config.yaml
dataset: "drawn small creatures on textured ground"
num_classes: 12
activation: "relu"
stem: "single"
loss: "cross_entropy"
init: "small_normal"
beta1: 0.95
beta2: 0.999
batch_size: 384
final_lr_fraction: 0.01
weight_decay: 0.1
Rows from block 7, named by matrix and row number. Each number is 128 + 24 x the weight over the matrix's rms, rounded and kept within 0 to 255. All counts start at 0. Numbers have three digits each.
# conv: 3x3 conv (model.blocks.7.conv.weight, 160x160x3x3), inputs 0-7, a 3x3 kernel for each
conv.0:088083119136144124146199172152160137123132148119096121141116151120104166125115139105138161115107105114148116128120116122114117113119135116152124074158169096083115124140142129145146128151145135142117136137113098130133
conv.1:092120119111152159118147161097100139126103122137124136107092124117110133123117125146148160127115109097111115163155113130105088110083082098116143145132129164164125113120117137151129155166143113135135112095104122123149
conv.2:103150165085158174116174179096113144066061146058068138119086094115113119135156154148149137166140098157132100143117131144118120104092115113091134116081099132144138170143127128103091116104094138126134126119126133114134
conv.3:103109126138126126159143122149155114158158124161143124118129149134136162135124143148172172139149155103103128116122133119099112139120103135103124149140139124131116123142181084099154085080109106129119114139121083119140
conv.4:123116157117129130101143127130130140112110149098079136144104128131095132126098127147143138129112088116122135105108117131104120129124133098145155076126153103097128077095100085094094118128138121166126146168113139145134
conv.5:094109135083094080100159139123146134093102139084062118154122127132107139112108129126145133108105129127136100121108110144145130122101107105120127101116133074058099106129111115123107110132121109119133114113081102105096
conv.6:143130115134119101085081091100105117109118127147139132138127109126091064144116088110138160136157161170178176085105110140149133176169138139152156109098128098081111105106110083091086083085073126131124124117133144142157
conv.7:069100140067143170108135151148140132144126113126134090106130116114147144126153144102103146098110119119132128110119130095124142109115136101111143109083103100088078113118120101104117092115122142124158123102134113089127
conv.8:131139128145146128140119092113123130145127135166164143123125123152137113174158142130095082127114098128127139134133118160147111158172131164172156166151147154147122099117119122136136137144132097089052116083080140123132
conv.9:133118119100115130110130153115134146111117114111108124160161153132133113123123129129142100129107090098095109129118112140099099122097132125102121120108126125108131095095093107109099109116108105152147143146108125110103
conv.10:098146169133130142135156152183145094133132109100092110092091145121130176113114161161164126121115114093088105096079119144101082177143121107131121106175143108113101109139173095109158107119131120125112111103088095088101
conv.11:144134087152161119146155129158151166139153172099116141128134133137147151134158143136137143133135144116121114151153113128150126102161153117144165131117146130110099145121112146126116146136123131167155121146162099122139
conv.12:088111126135146135145171134116124152079109155056133136122105115148122132162137097141124122159134113147128097148127152139106150114104124070125143085104132156159154141148127151152141167178162122124130140111134129118143
conv.13:163138079157131080151178146097160177100125155141098117095134151093112120149127117132085111132101108122121135135117128162131114128116124147121108138114125129094087139134129129135149112117137143193136126138126121107113
conv.14:164134136140091102125127135165142081130095075102079093108121134134126138141143154165143115135116098089106100082111142113120101109116128150137138130117153132131145121126142120125146101126169162147115140156120104122103
conv.15:094114122087145140085133148116097124140084123130111127142104100156127132135118115103120148112140142114145139148151140147135136128128126083097106108095127133128120106112104141151139157181169125132120122103104154145145
conv.16:151135135174154127102090098095153160099146125103129096136109125151111101112098082124131117138131110154149149100089115142152146187206180112143146098105091113069060089098096090091084109096085125119111112132146135144149
conv.17:165161151137158152109148169094123148053083140040057119125113120134133136143155136123110136155125100143114092115133148129138155133144166119102128116084093102082086139103100126103104110100099115108127117108097119104098
conv.18:118110144137075139177082096129137122110166117082150121098142128105134141126108126114124134097102103114103112135127144113116135123124128144097112145141104092105123123131135132127131140123131129105123135122132125136120
conv.19:138141132124128123136132136090113090100105074096090086107118133103115141092109140117133123122123118137121123103093125107102104116111112136131119133132114097102086184156161137113111118091087153150155115129138102110142
conv.20:108124140107139155130163143101100100106090097116082108121133136126135127146151139122126134105112111111113109118105096115107096128116111102106111119109118104104086098090098098093110087095110138108132121134138131120109
conv.21:105102107118133136115146162132152137147162146136135141141142151126106117124118123080089103108113129116106116137141118123112128119089102102104121101108117132128157080095094108122120116129136092098097069097130123143147
conv.22:153172145164141120106092078139106082138109085164114090115144110135146086144139075108107128081114154079112145117115114096157164092162146176168105108063036086078085097081069110089084113120128092095117107119121120114114
conv.23:174180090193146037169100009092139137093172148105184161105124135123128117140108093082087100129124139138127175093125167093130154117122138125103106064080157103113182107117121132136142143145152095112120117130116118136150
conv.24:092124123098140127098165153149141145121113146127112142122088103142120120151131097116137152116125126101134135131134142140129132129123120091134136086121139089080097092112095092118093092131104129144131132114112119120140
conv.25:076119131111124116130133121117131123092137163113129169160153165147136152161137119142143140105106113090099108123113105145123098167137106088115122074111137097088120056089108061094099065093080080086083090100083098072102
conv.26:111083111134141106117167121133164149108132170108101157124078135159074140144084128121156164092124125086132126137105112170138115165118079078140156054121166095065092068090126093106129151137106120132149092099137079085130
conv.27:116102149148138143156177157125122138091115143084108146132117117112101123114107124136123098119108104095102107124132147127125134097088094121136150117157175139135153107119128126132141148138133130134112147137113142148146
conv.28:170140078154119085147120112153124128132124129114120143179153099152121083123111099111147170111144158122120134128133120120170148123168146129113140147101111107103116080078090116112106135123097121132149119118147107110115
conv.29:142137124132139119111151171130156168071086153076071127153130131122107117116120129126125144109081078112100080102085086126095089131108097119112117116116142124086119092101087097098086130137115103128148129124104128107098
conv.30:124154134121146146131144141138092121154119108138119079120115133125122135130119122125114101107100113114110120113108100115095101125104121153139145172149107114104075180173194147137167132116139126114118105105117099099109
conv.31:146171159105112121091101124097091127115133149139120143163160154163162143129104111101131122116120140123091100098090094116142124098121114066085119110141157124149143118117118096116106080113091095103130154155140132112087
conv.32:121112099133160149097143141144113114138104109118085115137126142129098142129116143150135133152153137147136101080095133099109115141138117115131128088124111110114133160160164121124138114114126134116159105137171136144139
conv.33:169140125146106118123089130089100095155146108185159120114140128133135119148128119106124129119122128115131145113149155134143142132130120116120146124145154117118092115132129106133137103121133103146148120151119126105096
conv.34:095080083101158156067121163107121147113070110147108121127116133144137146145159160135117110119107093084109110161155154168146122142126109125158106111114112150124103144143129133151131151165140145130124140091105141129153
conv.35:094125164078108153069075112137122092132111085150109108090160186110150187108128152138138119141109075126119101094136136071116149077116141123134089122142089113155148117128129106129146087124162153126113144117086123127106
conv.36:094114125086111135125137140150151096169165105160145077161152087159165121151135117146144127130131113112137135149132135151133118138124127114107130121100123089093080095107088117122115122122134125106128087110135090085121
conv.37:173197140173161121128104083139131098130143095133128110103170140132156079154131046112103128101139198110166214121130153111149167082126137186174083131078044115067085125122116124107102128121133127135158127136120110104143
conv.38:118121149144144110122150092160191129117137125105076101128144169140133167137110124098119136113110107130130115107126139112144164131144157134159109092126075117137112101098099123120114130146161142125100114111096117129105
conv.39:114139124127147121137147099110151137097141137082145137111101125112120122114142134117116116119121100139136132125105088117120128113121130112158146080119118051065069106117098102114091103114082117123113111105104136102114
conv.40:142138160147095138171079083132114095142143103134166137094092123110110115146119102133112095149134083157129089110115162110104136114094136110110140119147200110141191139118144106116177114138195145118099160134084165162122
conv.41:121150152115127129064079103120100127109118134110114147123095101146142151117143148103126125137165118128114085097096098097113120144144129083091103100132159115160180117132119119134129117139146128121119102141126099123103
conv.42:120119113154129095160092076181126109172126100114087107165123108135108092112102085125135159154161149155138102119096123112119145143160163137156150115106075111081087111111103138132115127134134089121172077140189106157134
conv.43:127146140112128148132134165137121123123119120117113100125127130102112113108132145135112118158137132151145154065073098079060053115110096141148138133139133134108073215193220154126157119097120128144147095124141083115133
conv.44:100118129117106124148159151102095163106096123126091088146134131125132123125126115095101121131096101150124101116125125120137139102110143137111123148150108122135102128138132126135124105130116106139122112093097141144131
conv.45:161120081142109110138082069129135129134139126111133142122157135124147107148132105139129134113114128084095124068111132079105119096128125134127127160126116158121110116107116119117103116113106129126138116108140097095131
conv.46:098122143127167174113157166104084130103057116110077114115102118127127143148161144161147128140149140114144143145113063111085045120123142121099135114102112142111089134117117104101115082096104169142123122122138117126127
conv.47:101106102161156136171162142151145115134145125110140138091112147109130153121108133156148125134132098135160149153135112135115091111097078156189165137151141136120110125152199152158180176170171160123093149123115129150167
conv.48:112089078111116107120130119139109109127105100138089109143139136138134150130137158128136171154155174172162167091108132108118124114125130122116128110117122129109116122137184088114163082121175117149165110136149104123138
conv.49:065129120103161105114129092128115133116102122091105119093102132107126134120129134116113126148139120138134120134116124116112143119136142096136145105103114113096086122125120140139131128131128106122123111143159138144146
conv.50:078103124109164165104147156101084139112078123122099125129119100144131122143147130115113101120140129114151136128113109134119098129108110116132125121108112145133133139152142110131135108138145131114111118113125127127133
conv.51:142107123120087134134096122184105096208140125160108109151141120140136134117111118136161143137151128130143111122116151133098118121120153108150166113130151118096113108106118118116116123112116073143163057147153067134146
conv.52:137135134135139110114125094108131143138136159138145152146120128151119118152111098104108105115118107120120118139138117152145105150151111156169137154139115121095072103128142139146136133136115092101088113154137110161160
conv.53:123139144080081102067113100109129123118126142117107124134127135118111138113115147102111132142128137152128104108117108115125109107089107079104150106152163132143109087091092096106106108121119095125118089117108096086073
conv.54:112107115093136100074109121127083112187098127168151111138145157121121140112115137119104124133127111096115126120161149086127163084084129120167143102125149126117100161159159130158170104132178140147144113120116108120115
conv.55:106120133130138154131142152101116140091111129112133124158150104157167130177202144174164136138126108098086093121121148102120156094104132152100068111108134140190202136121095121109108125131137172118117159112095177141111
conv.56:114130146100148186085097149112093077086090092098115099092069095095081120093126167140140147151119106172137130098100114142142108134115089131126148124111118128129101126115126121123134136136142109143107156170124158148120
conv.57:111092118093096145093111157155145119164142116148137109128126102132118105122103106127126107110114123111118145158145144146118118139116111115108146114102131106077104120126137132108134128104128103138091108123085127093095
conv.58:142159151127126124115104097158113089170121100166125114125120142127136137122148149138107089116107142112156205082090116062088115105115113124128109107126157117102115114149161132150166122147167145146103136136105084088143
conv.59:122117130128110121129120128108150126151154099158129086148153135166158131134118112099113141125129149141158147096092130125109121134126146140119121131123130127145131101091083130121114134135131144085052084094145074131189
conv.60:133110068138096059116094087132133122090129134098151171156145122140111109134080091061102157064088140099090112082130141095130145115110113129036071121067108145148159108093082157131104164147107082093162093111155116134117
conv.61:113154185127089149160127082117134089124186133136164144113136131131151172135090121117137147088089128093102113142163140105152158089117164125110087133175104113137134107117122128122112133139128135095122135111114115116135
conv.62:099135128112147126107139119136130164116122172098118160110086126137119122121114088127121127118142152119145150149140096115108074110132119106128167119109134131095082145152161156153148140151146146154131120119138087119134
conv.63:105123108150156118100092080091111152070117137099164139123096124127128139117108100102095101121132113126106104133108111129129120122120111111121106097087105144137168121127108159163144179172168131098116122109138111118116
conv.64:121134122099154127084113103110108175129110170143117152152120123155095083180106085109091119132143162137140134138128104144127106161149132128115146148102126119111159114104093133124122132142139125123128126098127110115140
conv.65:158121112150120105166119089156130093148123091114140126150117116169119080127116096127130109125123108087090112094088103152137084157156104153155185138122173148127151102111143085096121096106107119115117134131108128125136
conv.66:114119094092165160028070127122144160162103155141141128102107096125150115131164153108100120112142124086101115140134153125123131120119130100137121115079107144141119100107118107123124107119138136152142099110123121129128
conv.67:121127141110118119095076081137134133152122114153115105108102129119113134124107117127110116125123141138159178134120122144137139146152138133150143128116106106070071081082086103108100126122116135107083140140134165169160
conv.68:150138100152148082138130059117163147106161151114149147090109148096100140114111110094125138111122119128136146108113162092099147121119134124158119092120123118105118083115131109124130135136141138117131130145135110160128
conv.69:119100114140150144137140126084125134093116122074084089120114139133144156154155139147117084173155110138147139124104094100106104132173180130129145132126102124088058155140128125120118120116113139148116103115125135140147
conv.70:098108121136138138132127114103126120073085125069118143131130097128117127137133147113119113105105094108107096136129133118104135091078118129109115117108111137171195107104080132129109129138128140132136141115124126117118
conv.71:114134131111131118099080099144127145126103114088093102133120116126125120098113126133150141111131137102101129089107115112134143119140135103138153110108098119107139111112137113119110128121107139170172121142166097110106
conv.72:145154128163151104121098072081085112078104132122158141151136110156138131145135134093091087120140132118131134147139150153136138140133129133103098111098117147130158111119100137141132168167153099071077122092123148131141
conv.73:120137147096105122107088071134105139130095125144115111090123146111145144100112118144139117144139108119116100131142155141128128134118126101123158126157148135164155099130140126149156146161157091083058117105077153149125
conv.74:140142141145128120138122140044063094050076095085122129136132126098096123066104166097115124110123124132123137144119098138124095136122094101102116112096105138127118159154138155126097176127091086108134090128158093125140
conv.75:100102111119184169095147165110107148129085137140108121117099133137122133134156149111078085122124126120141138158134133135127120128129133099131114128099115165134116149145140142143134142153146118101096111120123137132130
conv.76:147101095158085089149091070124154124113173139076143136120125109145123119161129145120110119109127157108120145110112145156103106168130109112098119090084098099102096087116122107117111122105103066133163061097154076079112
conv.77:116130166108108126115117116120120079147177114132153126138129146149148190148141160114124130111107114143125112131118137127125137138148158106150134106188160088125137097100127113113138122129145147107078173144083153145110
conv.78:129140142101110100067083069127124102162148115182142117131140135128138123133109116136137115140123120141153160098137135102131138120133140115121140145162142137130097102109134099109130087106120138150124157152107115117109
conv.79:109123128117157127113137096097092140083062138079093137164145124143120131131121113106067058105124129114136124122118109106128132120156130087098108133129108136117133094112101132143120135153129122129114115115147118128138
conv.80:159138122108103101072086110075085100119111110177145127140116107137111100098085101125155156132168166127140139154159140130167154105122090080071073066063107105129158100079080106096088149142136110110132108108131116121120
conv.81:088107155151108117151148087158137093143142133135132138098127161130133187144119144182177125135136105089096083089116131099116119111111122110139140097188190055106150119154178115151202114130167115124104118119103100126145
conv.82:118115136122117145098091116081109116083101114113118120104125135140167171133141139093108111121129133123134135117115103133131124103119134147119100128115120135141140144143129129139132146163151091100110121118138147149145
conv.83:113093112104101142096114172129144110138145108134126114126154121139152113150147128144136109124110114125125138152135156141119121140125123134103133136091131142104102144150151142136132127113114115142122133153098136115114
conv.84:128141134112132142090097114146159129124138121105106139114168129128167132130116105103092129084094117096101103090104110092145151111143145173120136140093077139125096098095108102105116120122107146145134099100119114126121
conv.85:121138126108102150126069122151134131171162122157166125157142070165151103168145120115131130101096120114089134188167185170149151178155096128088117164100097137109100094135141095117136113104125079103126123119106159144107
conv.86:131125097120141119155178163135138170115110154126115146128108091150119113136118108109111110115112125119128131173123122187132113164126095114093122120081101116089109094113100130121104143132111110119106147109098163145131
conv.87:110128142110146152118110100080096129104097129146125147135109083113090068120105083130083060118094073125126122122123107130120110149145108159176163199175132179158115114140142142165153152166136124098069158112110157152158
conv.88:123095115143136096129144066141184140117179164120134144120124180138129170156120123108136153101094100118119125131125130123130157130139177116171132092134129120099084079095107091101102112114113137135116129112093123117120
conv.89:159119068122125109134152143159130123111108116100116139143118157131105136132115145126127103126115112092097125097108104137120095142121108114115116104078143123087110099091109112105102120118114105125125122143128123128115
conv.90:131096059160137095156149097143161150137134151155128148129138138132132131149111107095092096087080087101103116109136142119127101124128093164102092159099100141114096110128141134147161151153153108099116111092078085085104
conv.91:150175159126137113134126094138101090135105072140106082141145137142159143134155143118134129130133140129133100146143134149186184096134147137100072128103045124127108094093096117124131143163165139126128145120114126125125
conv.92:131146157113149153101123120147179162127150140124123132081132159097138162126140145143113121129085066111101106113108126102097119075098127104145131115151112107119084114108120103098114124103114128114110131100112137084113
conv.93:156115107120107104098124130142136119116127117121111121145165134154150106135131095135186188157177151132127116114157142096141138100127126110071101081078123128134143123107119097097113110127130104117147091124130135116135
conv.94:102078093102123126082151161099120130113103130124098111154125116105104129116133138106100123130117114120126114120120096096090084112117124134138146151147144112090052165163137129126104099109104138143132136116116116100110
conv.95:088120120130158116116138103100135137113143119116132107129136153125126138129133121126123121143156137131118124133115099113119100129137110105152136090112097134112102143144145146139124162153135138116118125142148114129111
conv.96:090134126112110133137134115105105115108111088092088070126119128127114132127119123106117130103095118129117119120121114129138123105135147134121088122162129107126097107125141111134146103123122098126141092106113104126116
conv.97:169142141180114110134063087061105141041132140113165140122124124146164139135136116113123115130136110111098111109117136120139162123135152112081124118118163147184182128107095130129136157148139105103135117123132141127128
conv.98:143170161129126124145118089137140122135126115147128110135162148131148141098090110130120122101087097113106104131183154086180188075131156099075092095097065140164139106102121106118133130168176132104119108083093103107120
conv.99:127133138115123118145145111099110134109141149104136140127128140134162160139170156140135136148138131120120107128136128124114132099114142068107145078115148088107129148132138135108120113089110156160111158139123107086118
conv.100:181128112190135086191149069103183138105173126104151102098148136121149116163140088106105135120105136139112133109124161084128175093136175120154088108128056126140097120079070140105106148104126136113141106116128115125112
conv.101:164169161152145145143139137107101066103105090084116136103120137103105126094100121118127144077096143074089133131126122122102083132112090093099101068091083080059060122111125119092100173123106096112127097096118099101113
conv.102:119158135115161154087101118091086084099095096129145140142130115148133097158166127067084106116132133154174163140122135156141145149143134186170108162129112143116116142144122137138126144144143109077076146109106139115136
conv.103:150133097153127082142128109138137122128127111121142136164171145145133106157126107107099092095122149096122145142097077155126098156129102228191116192107095118097136119137119134128104135121099098115106133132130139133139
conv.104:162178133157165113110124086048089147075125148104137129121120123166166152179170149119091074129105099123115127125125130153147130148165145113096133126096113151119120106101094132125122148140130094078070114097108129111122
conv.105:123106120134121098146129099168173137155162140154155148079116184108128169121129139113106081102107081107121129086084114077076101076070080126152161080118140070100127111126149104112134109095113146115118139119102136118104
conv.106:132163123131168103098109075149172152157143131137109107130125139134118124110090099111101119112128130120122142099102111107127132137146130098158148096078087114089094104125126141141125130135132138115114113121139099103105
conv.107:135111126131060124178076094151161135159183118102155128095162103109164136121124129138149143102112151105090140104141143093132143097136129145099120165138112110112103107113108115122125127126123144159139146136132146127142
conv.108:100154179092070139149075051124133144138169109130121125100132115122143128137106137087063076074064097128118115101094116117113118120111120128098124124146082072139127132114095119123107107121136125142166127123137090085113
conv.109:092127142102168167103159161099100140094070133088078134120087112115105124146149145132109092109122103118130121147105098128094093138124145113117134108103104119101087131118107103098093086095092150124116102090114091103125
conv.110:110123145104107114121129111135124108150145120126130128134128145147133158139137144157164157137134126105100098145127115135133099145157112133150094142199146120130127127127148126121133138134132152147117160168128099155136
conv.111:130088094161131078173158078111144113117137126112127116114134167120140179154136160139101112153119119126129136103131149080103159113118171133159110095134125122104093148147164124129157120113151149140128130118141110121140
conv.112:078132126069148150070129158131110123135091116132106114135117139139145135141169138171167147139141143099120154119091074122085058128097106107096131117094136127105119108129143085109138051076120158152146135127128126124131
conv.113:149099085113125146108146179112139137110090114130082100182138114090091146070111171099110133095100122096104109126127103127107104109104134166108141165122142154137118125115095120101084117114109099118140121106120123119107
conv.114:078085089121121121164134125142125112140106104111111106104090140105095145100106160137169183141175163114120124129111107123103118167137121095093091064113142046104168104110134082092119091092112134128128119138140112138149
conv.115:111156172120151154113138147134147125118111133137102111127132145111127129116130126128126120122120116133123088119108110109138132095110118137162114127131100123127102120108119133128110124158146160117119154122118137114117
conv.116:128114097125110098122105093149128107154126102182151130160153129152136139141130138111089107103108135122150169116127131117142124114157134133077044131105095094071103104106114109118131114127149119115153121107105120116128
conv.117:101154182109102139145112099105115083132134107135129123126133096140157146118129143115109097094110127113125131128110094123148135112143156140153156145150106112140122110100101122119112129142158166119089160139113122125126
conv.118:139132113131152101124138081091132136117138160133133148110100148131121137155141120120104104139111107133135146091119107131138107168142110094135155108133181111105128103111117139126129138131121104104077102113113101101155
conv.119:116082123107087144127090139153140116164142115132122128135154117136165145133136144158159133126116121103089123134155167133132133122134128107090125125129144093113109113134147102114148108108146100142124130142112129108087
conv.120:120153164138151168131118141105104146105128139113157150092075084149135135157166167143119086120117105111130132111062066158126094156156126130125139125094103142114109076085093085093094122126112088089108110082099123112111
conv.121:096107122123144153122111107101074142062048138091115158139099101125120144126145150122118106133139123141125116141109104149125110118106113142108078107088089164176181095096080119125123137156166132115121124115115154131104
conv.122:101091123114099103173131080144115112144134139145140155110095092122102108121106129139169168142154153135124129123143150119137131114119106129106140122128134107127149114100119119111125141135145131135160119146168104129128
conv.123:113109141118127152140136152090106092101114096097103110132145155143151137171164128142157154125127132093099105137116117138126112147129114084084110099097128078093119106096107106091109093090107125108107107107101131100097
conv.124:084102139123118107087143137135151152122105160143095125152126120124106129101092126108122155124100130130119092159139113131135120098103125100110098112146142131120104107111117116118096117150142124129162131135128112086086
conv.125:116114115127108118137114120112120101128148129113141148112125140116117133141138130113114132107135178104132165129168160112118114103093099112103089133117083130128121108107107136117114130114111140151156097091113133132150
conv.126:121121098120132107122134101110100082140096093166138120155113108136103096115103098125130149127135148126120133157161140147152137136143122086093103082099112132122131114109126137132127154153138082083124095093144129127134
conv.127:147144120131081085158116117154148139145146138100126143160146120135127125097087130119117105086119138094075096127128118122151128093102105142105076169111077122132128108114085141135098138134101095103114127131156131139130
conv.128:131096105101128124105109131143155140150123127125100097148150121130116110122113115148159157122121132130146168092125146107108107121136120120157146121105117124103110093099117108100110106116146122193175114149137084085112
conv.129:100098121153116098161161128151179147104142118101085089115124126128128131141127138090111114134113105144141105118110117120109124150136132162132113142162118103080085116106121139131148137126127169134110161108093151155128
conv.130:174129079162117099154123095092111137095138144103132135143151149148154137167159136126103131108095129103110138129156146150146121153139121112122134126130133147142108101113142123134154118124136114123149106124157096118122
conv.131:083046094149098055140154121181174104097164124063076101106135136124130151142125140129161181119123141116115085102138140091109118098077090116119110082145151074102151121133121118131129103111122124140161119126148122122136
conv.132:110126144130142141139119113081057082103080076126119136138124111136114086123099089089068048102125118123151144126119110121113103133142127194177143199179143153139120173174166150161146140157144137092073150134143140154165
conv.133:126151156139143140144158144112101085129107091106108104106134157123121117125098078110107122136135132150155131109094124120103120117115131131141144104128138101114131104121148125131146127136140109141115121139118121153124
conv.134:104106116105121130090123133154117106099100101093107118131121123090089104101101101104104104095099115114114118143126154174117104189116066119118123148136132142109098110106133132120137154130132105112126098098087136093087
conv.135:129139144096119113105120104100116120135133136135146120108111131110137169113168180154116072143112093133127119125112124111093093100125147115114136124146131101128083132126131140134131132121104159149110162120143124158149
conv.136:092101119101101121121093088109118126124131123123124123114097093136128125115122133145128127128131133133147143164158129162170143145152145089104133134122115157135116092110132119138146147155158126090092128118121129146153
conv.137:154158135155149113109103089077106109097093098106099104144127134164141142146133136105111126110093094113120114151143131144161160127162164148143105103108088120099101128132146093110140090115144082102118108116100102114119
conv.138:117138154099131155127129136128078076165143104149146132154116110161146145141133124124139135113136145103105133129128130131120123132126120091106117129153136111151138082111128099126149101122136113117124144124113141133113
conv.139:108115106104179131079163155140193167147135176146121146117097181131116135146158137091105148129123104118130107119122146127115157130116152094194172067091142117069085104125125093123123086121132142150133116110110108128139
conv.140:089095115076112134117126131161097103166129118163147133122092092134121113128102099136150156123129159095124155131141134109132123096123119090072118087083134112122158093090098117122140133142151136148145137127125134150168
conv.141:127133120114119115120132135130085096133127116100137135162149167154138151137119144146176167136139128088076092086065068122126121133120122082114134116148172128138131107130161094104131117115119093110119132160135134122118
conv.142:159144097158142092115120087091116166094118172078130164127138130134129133132143131129111122151125140131110119108107131115116124101121113114116127105089120126086156141145142132125129129126136135161139141151123130124102
conv.143:096126137112157150096141143120117147128091145111102142130081130151107119142124105114116132120141142104137122128133102111119084106135123068150172082074117111086094106125126123139125130148131143155132107123144109129132
conv.144:119125111102104088081088089124117125111093100119081100148105136122103128095105136105127129113137142122155164127115114142132114150128115131124109125092094113101110116119124144130125148131131128111128114137142117131132
conv.145:118130129114136141116081088117075106161120114164149142153131093169156129131123133127135123122157148087114125149167159121150146100128122110088082156125113128168163117144130127163157137166180101098104140117108154154121
conv.146:153151142117113132122103119057089140101118129152146134106116117108140155094098133147130113142121106126115107145164157103143151086088120059066098112143142156219172124128119150161156160180178112079100151128118179167151
conv.147:159131125108102120125163182132125120116121103150133100117114128133127108143138127115111107112140164142170178125101113162144087092091047136130109122097066126106131133140120128110081133119107132138150142157141132135107
conv.148:158105119089083096062105153127153125137123105141115082152148132140118102107108139122129092129117113131130128096122155134126110117108134148135137134137143149139130145133124135133132123135136117130101140166099098116106
conv.149:082113120066152170082144177122095117123079074114080093126114112141147140144161161126105101100093099107114115140138131134145128120133135116124125157134109176144116132131135109124138111137154117106092118095105159139155
conv.150:116155155116112117110077090104090099148107088160116102148126120123104091100087120114099087119122147150158163134120105136126103110087063169167149157144128148135128195187179178166150142149144152113116161144144114120148
conv.151:143182179123113151121098136123120106083135107082134108129139157134160175137161174153147096130116097124111128152113145182118108200141088137110121162157093127134061095123156106103141135115115131106098175145078160159115
conv.152:100122116107141117107137097112133161083110134085097116125142135136165157139151130127104092125092073119105100131143136143136136134136143095130157141151155155136107101121124154159156175168146085096086114098090148130134
conv.153:200132048204114048189107087149158109148181121145181152134166118138140086142115092093102152081105172086110167094115128068109131102122137185141110150101099118098107099079071123099078129096064117122140123105146095114150
conv.154:098137129102172146110162149124141154111127149089110154107095117105113119108142131111088104137131128150153136128107111105108137106107134113153160112100108117084091156145136128122113114119121144128110105108117118105121
conv.155:137157110127143136085119141114087097114091113155126118131134105126109097168158147112110135171179171197198162081095126108127128126124121161130123117101113120110143163166177118135147103124154122107128103120129100141129
conv.156:156124130158099108147141134120179121091176132083120129108149153132110145131102153115136137116094106113113117109131163126111124139120104147114112124141120127117127112124149125122147141125152133137140138147120123125109
conv.157:121128128110118123117108115151141122154131122141133130131120125142123109146138102104098101134143121160179155108094113122126118129132115164169153140138130106090136090103094093104087108122129144102107131130133120157156
conv.158:121126135086101111092121125103098106145143122147126133149140132143120105122088091152195181152165159129117128145158136119142129109124103085088090125139134138163153101096123080088114076098131127142136153164138146144118
conv.159:156120105156123100125103097161149160140114154112106140126110138135109153105108167156158125123142133090117112130091135187104106210134093071083128088073109103062101075100137090093130109069102103138172062089122094089085